config.toml
arch = "unet"
model = "segmentation model"
dataset = "small charts drawn from random numbers"
train_examples = 203450
image_size = 64
crop_scale_min = 0.8
horizontal_flip = false
translate = 0.06
color_jitter = 0.1
cutout = 0.25
num_classes = 4
norm = "groupnorm"
activation = "silu"
weight_standardization = false
pixel_unshuffle = 2
widths = [64, 64, 128]
blocks_per_level = 3
block = "basic"
attention = false
upsampling = "pixel_shuffle"
init = "kaiming_normal"
residual_init = "zero_last"
optimizer = "muon"
muon_scale = "original"
lr = 0.032
momentum = 0.95
nesterov = true
orthogonalizer = "newton_schulz_5"
adamw_lr_other_params = 0.0019
grad_clip = 0.5
ema_decay = 0.99
steps = 14900
batch_size = 384
epochs = 28.1
lr_schedule = "wsd"
decay_fraction = 0.3
final_lr_fraction = 0.01
warmup_steps = 1490
weight_decay = 0.008
adamw_weight_decay_other_params = 0
Rows from block 7 of a small segmentation model, named by matrix and row number. Rows with one number belong to one channel. Each number is 128 + 32 x the weight over its row's rms, rounded and kept within 0 to 255. All counts start at 0.
After each channel's rows are labels from the 100 images, of 14848, where the channel reaches its highest value: "patch colour" is the nearest of a few named colours to the mean colour under the peak. Only what is clearly more common there than usual is listed. The data: small charts drawn from random numbers.
# convs0: first 3x3 conv (model.mid.1.convs.0.weight, 128x128x3x3, each kernel summed), inputs 0-127
# convs1: second 3x3 conv (model.mid.1.convs.1.weight, 128x128x3x3, transposed, each kernel summed), outputs 0-127

convs0.9 [146 128 255 123 116  68 107 110  97 122 152 181 162 123 117 222  90 145 103 115 111 158  91 142 161 130 141 185 167 157  82 116 161 137  88 136 117 174 185 116  51 116 110 124 103 157 113 148 115 139 120 137 127 143 126 118 174 132 152 128 143  85 198 127 140 121 135 121 131 139 167 132 125 157 134 156 147 135 119 136 137 125 135  88 127 113 119  97 141  99 129 105 130  93 100 149 155 136 125 119 112 147 135 142 133 139 125 132 104 137 126 122 170  99 125 142 122 110 210 134 149 101 223 109 118 133  98 127]
convs1.9 [160 154  89 173 106 145  87 144 183 164 157 134  91 120 149 120 115 131 164 126 128  56 175 122 149 138 139 114 123 139 126 143 135 100 105 190 109 149 145 134 164 136 145  76 150  88 186 157 140 158 135  51  98  76 115 113  53 152 109 109 103 135 104 107 143 144 104 163 106 138  98 128 187 147 123 135 105 198  99 103 107 102 134 146 125 154 132 182 142 178  45 171 128 132 116  95 114  82 126 127 128 164 156 194 112 134 116 118 124 103 150 120 181 144 129  97  59 131 141 150 114 136 219 143 101 114 183 195]
patch colour: grey

convs0.101 [110 155 133 142  75 113 165 173 133 163 140 116 162 144  79 120 144 115 186 125 136 125 155 139 159 156 123 116 136 144 135 179 222 162 114 144 125 174 133 128 130 141 114 109 202 112 118 141 164  97 168 165 136  63 108 120 153 162 138 157 113 174  16  88 134 143  95 178 112 165  84 134 161 167 137 130 121 173  92 128 101 154 158 174 100  86 121 166 154 151 129 104 124 119 173 116 113 155 127 212 108  79 141 161  87  96  97  78 115 145 114 102 121 159 154 115  94  96 149 164 127  75 130 118 133 128 141 203]
convs1.101 [107  68 161 159 154 200 118 121  42 118 137 147 128 126 109  88 154 131 116 128 107 137 104 137 115 184 123 166 159 170  69  37 134 196 137  91 144 124 122 108 108 153 126  89 105 164 129 137 151 114 160 138 152 160 131 128 197  85 136 170 116 141 178 103 121 127 105 111 120 102 167 124  97 147 139 204  86  73 157 117 169 175  97 165 125 141 123  89 120  80  87 117 185 136 118 170 111 174 168  80 163 132 148 127 131 164 117 104 165 123 107 119  63 119 138 170  98 148 150 137 159 175  88 127 146 131 162  90]
patch colour: white

convs0.95 [136 154 117  96 109 255 135 133  93 131 152 183  71 135 107 110 138 104 113 136 132 137 125 109 121 154 127 129 100 132 139 116  76 144  92  99 132 128 104 209 203 141  12 122 136 212 131  93  75 129 162 136 150 172 104 130 108 115 165 108 118 132 109 127 133 120 112 130 123 124 121 139 101 134 139  95 144  87 121 131 112 114 163 108 129 118 134 125 127 118 136 156 121 128 146 123  98 156 132  61 116 123 130 147 133 117 135  98  85 144 146 119 155 119 105 106 100 101 192 146 123 122 153 112 128 133 116 117]
convs1.95 [147 175  95  91 127 103 134  78 142 122 160  86 192 106 120 119 153 157 143 104 129 117  96 126 101 152 141 126 108 187 140 151 164 123 155 130 131 110 162 155 108 177 142 113  99  76  90  90 136  50 111 110 127  59 122  61 140 144 147 147 129 142 136 158  99 111 210 135 119 137 141 145  85 105 108  87 117 208 120 112  85 115 111  45 189  91 137 203  94  99 146  88 128 128 150 129 137  95 137 115  93  93 142 139 144  62 128 130 113 123 130 120 134 150 137 133 156 125  66 130 143 160  43 160 107 139  71 169]
patch colour: grey

convs0.14 [147 172  81 104 121  96 132 160 187 148 112 170  98 157 146  32 112 110 103  87 152 102 148  99 131  99 125  93 111  98  67  18 105 144 100 158  94 138 133 111 135  95  97 125  62 187 128 163 138 134 123 101 132  99  83 120 105 134 157 120  55 104 173 135 140 112 136 143 135 133 130 170 183 125 144  83  88  98 138 108 149 131 142 100 106 118 122 104 133 126 105 108 171 173 150 118 111 145 125 202  93 165 150 111 120 112 131 146 175  69 111 116 115  69 133  89 124  91 210 115 111 126  85 124 158 163 138 156]
convs1.14 [176  70 141  53  82 129 128 106  77 100 128 113 117 128  95  93 128  95 148  97 109 139 108 141 114 145 112 134  90 125 158  99 180  85 164 142  89 160 108 142 133 167 126 102  78  43 184 131 142 199 138 117  57 117  66 118 215 129 139  83 139 108 166  75  90 118 194 163 152  91 114  96 177 104 126 140 126  83 112 130 157 144 142 104 185 138 130 112 175 127 141  98 140 179 164 161 120 138 147 155 109 104 116 136 188 167  96 150 108 160 130 112 142 127 126 123 190 174 155 126 140 131  93 109 145 157 121 124]
patch colour: grey

convs0.119 [141 137 134 135 168 152 106 120 128 129 118 147 164 136 139 138 105 117  82 131  92 127 132 117  94 104  98  92 131  85  90 115 137  84 107  92 150 131  88 131 140 148 155  86  98 119 133 112 127  81 140 104 132 143 140  83 122 120 128  74 153 163   0 111 108 161 110 166  89 125 140 215 123 165  65 120 101 139 112 129  67 209 143 137 236 151 140 137  83 141 129 177 142 139 150  81 128 139 103 111 147 136 147 128 101 150 112 127 112 126 137 104 117  98 118 125 125 122 140 141 135 228 129 129 188 114 107 124]
convs1.119 [ 50 118 135  87 180  97 168 138 122  75 165 158  94 147 150 158 134 107 117 111 144 118 124  68 179 179 145 108 112 188 105 118 169 174 180  99 156 191 148  64 132  62 151 117 155 141 137 112 138 124 115 130 128 125 154 104 131 136  64 130  70 113 101 155  79 193 148  60 132  88 129 192  75  99 178 119 165 106 125 110 192 122 115 101 126 118 119 166  77 141 133 136  64 114 111  88 135 130 168 117 153 142 139  87 130 171 104 127 147 132 114 106 149  95 133 150  97 122 147  59 160 148 113 112  92 131 105 125]
patch colour: grey

convs0.105 [137 144 100 117 135 115 151 125  93 136 113 190  96 113 107 125 114 108 135 144  96  95 153 102 114 197 122  84  92 118 117 106 166  77  86 132 115 140 114 133 121 139 124 140 145 227 104 101  68 119 161 173 143 149 167  93 148 105 158 106 145 116 117 104 132 125  93 205  52 112 150 112 124 116  93  84  98 118 129 136 114 129 152 160 127 139 143 201 131 112 106 132 103 151 172 123 131 150 105  78 114 130 226 138 129 142 133 107 102 203 120 121 119 114  99 118 153 155 190  93  98 174 247 148 124 152 156 130]
convs1.105 [ 92  97 120  73  29 118 112 107  98 130 146 137  85 157  86 118  96  87  80  74 141 133 147 170 127 174 143 148 141 155 154  78 198 192  89 109 145 141  99 153 119 195 139  75  93  86 115 139 179 164 130 106  92 119 109 129 157  62 124 139 115 168 187 113  88 140  81  45 106 146 147 108 151 202 159 171 119 134 165 144 120  89 111 131 159  98 124 159 152 106 138 123 114 145 147 152 144 130 146 120 145 130 143 146 159 104  82 172 129 132  76 139 118 169 163 126 120 129 120 145  86 143 128 154 145 141  96 190]
patch colour: white

convs0.7 [178 150 118 189 143 159 130 122 154 116 158 160 124  97 135  50 112 140 132 103  73 139 102 176 132 142 128  73 127  78 128 108 163 106  76  91 108  77 100 109 109 120 113 108 144 138 118  87 164 148  86 119 161 111 255 141 100 130 125 119 110 135 102 121 121 147  64 143  97 110 118 100 134 126 122 144  89 120 112 151 125 157 125 138 128  97 136 153 132 106 113 122  54 142 124 170 105 178 128 170  99 158  95  76  92  93 120 129 110 118 156 123 108 142 115  75 123 117 170 131 147 136 207 125  99 137 143 111]
convs1.7 [140 112 118 112 102 124 133 162 122 123 123 135 146 142 127 114 116  45  69 161 170 128 156 102 172 126 120 155 129 132 163  46 128 193  59 155 152 116 129 121 138 172 174  89 175 182 100  81 179  94 149 159 188 143 106 104 118  42 134 128 102 172 157 151 116  94 123 143 116 110 123 125 127 151 133 108  98 151 134 153  74  84 154 149 135 120 111 139 152 139 101 201 169 159 137 121 137 117 127 120 153 124 164 183 162  70 135 117 107 164  74 134 152  57 168 138 114  90  79 121  71  94 141 132 157 141 119 187]
patch colour: white

convs0.111 [ 95 115 112 101 141  77 103 145 112 156 115 145 110 148 103 174 158 143 116 161 116 132 127 134 126 113 131 141 138 143 117 110 255 137 105 140 119 164 131 120  87 105 112 124 124 161 120 103 131 128  87 112 121  95 117 113 162 118 134 118 115 131 142 111 126 143 154 160  97 113 137 159 122 110 143  97 127 255 143 118 130 142 132 110 116 114 119 118 129 107 110 145 102 129 132 113 134 113 138  82 183 123 123 139 119 155 115 161 104  85 120 123 158 123 133 168 149 135  97 122  93 148 236 133 135 129 126  89]
convs1.111 [ 93 155 145 173 133 146 150 113 102  89  63 151 144 149 170 177 150 133  95 116 152 118  73 110 147 115 166 133 132  81 130 123 114  97 148  67  89 146 126  86 151 177  80 107  81 126 150 140 110 157 150 142 132 145 168 124  78 137 141  93 127 168 106 130 150 109 141 114 105 154 117 106 183 176 142 115 149   0 122 138 191  34 160 136  76 159 116 129 122 112 138 141 156 163  95 146  80 159 178 145 124 121 110 144  63 203 139 130  89 137 157 171 138  89 126 117 129 130  96 116 113 115 161  82 118 113 103 128]
patch colour: grey

convs0.116 [126 134 137 127 112 158 136 165 131 139 107 146 161 147 127 128 210  87 193  86  65  49  75 126 119 143 133 166 135 104 152 118 117 108 140 152 196 129 136  98 235  79 136 165 120 127  96 118 158 180 128  73 136 112 149 161  37 136  95 184 187 114  37 124 143 146 143 141 129 107  62  93 121 120 155 139 111 112 103 149 175 171  89  98  54 127 101 129 175 129 125 102  96 113 163  97 162 107 121 125 134 107 157 121 106  76 141 147 137 116 117 106 124 121 139 132 139 122 143 153 135 127 119 116 112 166 120 133]
convs1.116 [101 141 164 130 108  81 160  75 129 123 130 102  99 110  96 118 113 145  94 100 102 142 157 155 168 169  83 128 117 184  95 118 102 114 174 125 124 120 122  81 137  65 135 145 162 147 141  92 160 162  90 118 105 108 151 162 162 160  75 128 109  75  27 116 145 133  61 100 123  94 130 156  89 139 148 104 152 189 183 141 132 140 127  79  76 126 157  82  34 166 110  73  75 123 114 108 171 104 148 108 195 125 127 120 114 140 120  88  98 113 123 116 153 120 138  79 145 115 136  80 154 149 127  94 120 161  79  85]
patch colour: grey

convs0.60 [141 135 134 111 183 151 150 154 141 145 124 115 107 173 134  77  97 152 119 160 122 185 151 167 117 117 122 198 131 138 171  80 128 139 147 128  96  76 147 121 120 142 151 132 138 134 107 103 175 133  76 209 220 151 135 111 164 148  70 115 125  72  85 144 119 111 100 120  92 118 180 161 130  99  98 140  93 153 173 107 201  82  89 162 139 160 115  98  93 201 161 157 130 117 164 113 106 118  95 107 132 166 119 120 119  98 143 168 133 113  89 160 127 121 149 186 143 182 123  94 106  94 125 123  60  93  66 102]
convs1.60 [139 144  59 142 140  70 139 107 139 111  89 150 167 128 231 188  54 103 114 153 113 159 128 114  96  87 148  97  97 127 132 124 149 117 104 107 122 149 105 147  79 153 132 107 164 105 113 127 119  94 128  88 116 117 126 109 113 129 153 175  84 172 185 166 196  82 163 160 154 108  99  79  94 178 124 154 104 140 129 158 133 172 208 145 147 118  91 148 147 108 149 149 151 161 153 153 138  91  97 155  97 151  73  91 134 143 129 115 111 147 203  92 136 152  84 128 128  80 122 140 160 133 134  71  83 143 178 151]
patch colour: grey

convs0.108 [140 186  54 168 152  75 111 113 126 123 120 113 154  95 118 255 136 159 128  85  97 134 124 100 169 126 148 124 130 118 127 128 108 112 156 142 130 136 170 125 130 130 165 128 138 137 137 141 165 114 135 154 121 126 155 108 110 163 145 129 111 134 126 163 115 114 137 104 131 138 146 156 156 159 164 154 114  81 142 117 128 135 139 116 107 105 158 148 142 104 141  95  77 107 109 142 139 135 115 124 121 118 255 102 109 127 135 150 150 133 115 167 168 125 114 128 150 119  97 134 100 130 224 136 127 147 130 146]
convs1.108 [114  77 195  73  71 151 119 122  64 147  87  87  90 142 143  58 106  95 100  91 169  70 171 192 125 160  92 140 144 143 123 115 140  97  87 131 132 146 123 153 135 163 137  97 101  88 185 130 204 167 126  77  56 116 155 146 139  76 112 110 106 110 125 126 141 150 119 153 135 102  82 174 123 168 132 140 132 192 112 156 113 129 123 168 108 147  99 124 138 132  70 107 162  67 140 112 194  74 131 132 159 107  91 124 168  99  97 188 133 136 111 127 132 165 116 155  97 135 186 151 101 134 140 142 129 140 115 137]
patch colour: white